config.toml
dataset = "rosettes with rotational symmetry"
train_examples = 48750
encoder_norm = "layernorm"
encoder_num_experts = 64
encoder_expert_mlp_ratio = 1
decoder_width = 256
decoder_qk_norm = true
decoder_tie_embeddings = false
lr = 0.0022
lr_schedule = "constant"
weight_decay = 0.08
Rows from expert 18 of block 2 of the image encoder, named by matrix and row number. Rows with one number belong to one neuron. Each number is 50 + 12 x the weight over its row's rms, rounded and kept within 0 to 99. All counts start at 0.
# up: expert up (encoder.blocks.2.mlp.up, 64x128x128), inputs 0-63
# down: expert down (encoder.blocks.2.mlp.down, 64x128x128, transposed), outputs 0-63
up.69:48 46 42 56 32 22 53 62 40 41 42 53 34 46 48 56 40 59 40 42 49 49 55 45 50 59 39 47 57 37 61 47 73 42 34 39 56 55 50 47 39 49 46 68 60 42 49 47 23 56 37 50 77 52 70 47 18 37 56 37 58 48 29 56
up.70:60 29 56 57 54 51 39 58 42 62 72 46 43 43 45 44 48 47 44 38 36 34 51 34 44 65 51 31 58 41 53 50 65 56 43 47 33 67 32 51 57 62 53 50 28 61 63 61 47 54 40 18 48 59 35 58 53 50 65 40 32 92 52 34
up.71:52 52 53 38 45 39 48 62 63 58 57 77 40 41 48 32 52 67 46 27 43 41 34 46 62 59 39 32 43 40 75 43 41 65 46 31 52 49 42 69 44 43 60 50 57 57 44 43 57 52 49 39 37 41 44 34 72 42 53 58 49 70 65 20
up.72:58 51 52 61 51 46 36 52 40 52 57 55 56 26 53 41 30 31 51 55 52 41 57 62 31 75 37 44 56 62 53 47 68 45 52 70 71 56 39 54 43 40 39 43 30 59 62 60 56 64 32 57 38 49 49 62 41 46 60 53 47 70 45 66
up.73:54 47 53 40 42 55 41 36 47 46 35 43 70 30 70 43 43 39 39 68 45 54 55 47 36 47 37 42 44 42 43 46 38 64 68 53 29 68 49 35 25 37 53 43 51 31 58 50 79 57 51 45 03 45 49 69 60 42 50 64 37 50 60 53
up.74:36 38 57 59 34 44 62 74 35 61 57 48 35 52 46 44 41 59 33 52 44 68 55 46 52 59 50 40 61 43 54 42 64 60 23 63 47 54 35 68 36 58 45 63 52 52 60 63 51 66 32 64 88 35 58 47 22 42 51 54 50 43 38 39
up.75:54 51 60 48 37 37 61 67 57 53 53 70 25 40 34 49 41 69 54 37 39 49 32 37 69 72 33 24 59 41 65 47 43 50 27 33 49 50 60 63 51 47 56 75 37 56 53 46 45 57 36 53 59 53 42 42 63 52 49 66 58 75 52 43
up.76:53 41 57 51 67 54 48 61 37 57 60 53 32 72 44 44 47 56 59 53 41 58 44 43 50 40 55 69 47 48 58 46 50 46 47 42 60 60 59 61 59 62 39 46 71 57 62 55 40 35 54 45 78 50 55 51 63 48 39 38 57 46 41 30
up.77:41 34 26 46 48 52 69 34 47 54 45 54 59 40 65 72 57 38 52 54 29 58 44 50 42 41 42 36 68 58 35 51 37 73 47 65 57 71 50 45 63 51 55 58 38 49 68 55 60 66 64 64 27 76 58 67 41 58 47 61 41 54 57 64
up.78:35 54 36 62 26 30 39 57 35 54 39 38 45 41 61 46 57 67 50 28 35 42 53 48 43 72 41 47 37 31 63 45 58 51 50 36 59 44 29 64 60 40 54 57 49 44 28 59 36 57 37 49 62 60 58 44 54 33 65 45 54 51 44 66
up.79:51 40 42 55 49 44 22 62 41 64 65 59 40 30 56 45 35 44 46 35 38 40 48 40 38 67 39 37 58 46 65 47 61 66 40 51 46 47 38 55 46 54 52 50 18 64 64 65 52 62 42 24 29 51 37 48 63 48 58 38 41 99 47 39
down.69:59 39 68 61 58 46 36 65 53 54 56 33 47 55 49 33 56 69 46 45 50 35 72 57 55 68 64 57 51 51 71 49 68 50 45 46 57 36 55 62 47 66 56 65 71 48 47 63 41 54 30 42 41 45 51 43 50 51 77 50 57 56 39 41
down.70:51 70 41 62 59 55 56 51 41 40 52 69 80 53 74 52 38 33 60 56 52 62 41 70 41 34 56 82 56 65 37 47 49 45 66 69 57 45 64 43 57 42 28 52 39 47 52 53 71 53 65 65 33 38 65 49 51 50 34 46 77 31 41 64
down.71:57 67 62 58 59 45 51 45 39 49 56 68 58 45 59 53 29 40 61 65 52 51 43 59 51 51 58 66 60 47 60 49 59 53 63 66 70 52 70 53 68 39 33 51 33 49 47 53 62 54 46 61 22 36 60 55 58 53 44 40 76 25 33 61
down.72:63 56 43 57 57 44 62 44 50 33 55 59 74 54 50 57 34 38 67 54 54 66 47 62 49 35 72 69 64 62 33 52 40 33 67 68 62 35 62 33 48 41 36 60 46 36 43 43 58 47 65 58 67 38 51 35 26 45 36 42 66 50 42 63
down.73:40 49 29 47 53 45 44 41 30 40 39 45 44 37 35 44 40 40 41 52 34 56 40 42 36 23 48 55 40 47 41 42 28 29 52 61 43 35 39 36 43 43 30 33 38 34 40 39 49 33 62 43 73 38 48 42 32 33 39 44 52 53 39 39
down.74:66 57 60 48 54 40 61 65 60 38 69 63 57 48 48 64 60 53 75 49 66 55 40 55 57 38 55 72 58 57 56 43 66 56 55 53 60 46 62 51 56 45 64 57 54 41 47 43 54 52 54 51 49 82 59 45 71 60 61 42 55 44 56 54
down.75:50 73 62 59 64 49 52 45 48 60 58 66 61 52 66 53 50 52 60 55 60 46 36 60 56 40 56 83 47 59 48 51 53 78 61 52 58 53 66 56 69 33 44 52 42 54 45 53 66 49 54 60 11 50 66 55 58 48 39 47 63 39 44 60
down.76:64 61 78 64 72 43 39 50 46 63 55 40 52 69 46 43 47 56 72 70 52 48 48 60 46 61 69 75 54 53 53 39 63 54 55 50 53 39 76 46 61 47 34 54 54 59 56 57 51 38 43 68 35 37 57 54 51 59 50 56 56 27 35 41
down.77:51 45 33 49 53 41 51 49 31 33 46 52 49 33 31 49 35 35 52 55 28 56 43 44 31 27 53 63 52 48 41 49 44 24 60 65 50 45 40 30 58 42 32 34 32 31 32 46 53 41 65 45 58 42 50 48 32 33 45 43 54 60 43 39
down.78:35 43 56 46 39 62 42 53 61 68 44 35 55 64 55 42 60 66 31 54 54 45 63 47 57 70 47 52 37 41 66 55 51 70 43 36 44 51 52 66 49 61 68 71 68 47 54 54 48 61 39 42 32 60 54 60 55 56 66 75 42 40 55 63
down.79:56 68 47 65 67 49 51 45 40 37 51 66 66 47 64 52 39 33 58 56 48 53 49 76 46 40 61 76 59 64 43 41 59 42 64 72 64 45 60 43 62 42 27 60 37 43 50 59 64 59 57 61 37 34 63 45 47 48 38 42 87 34 40 66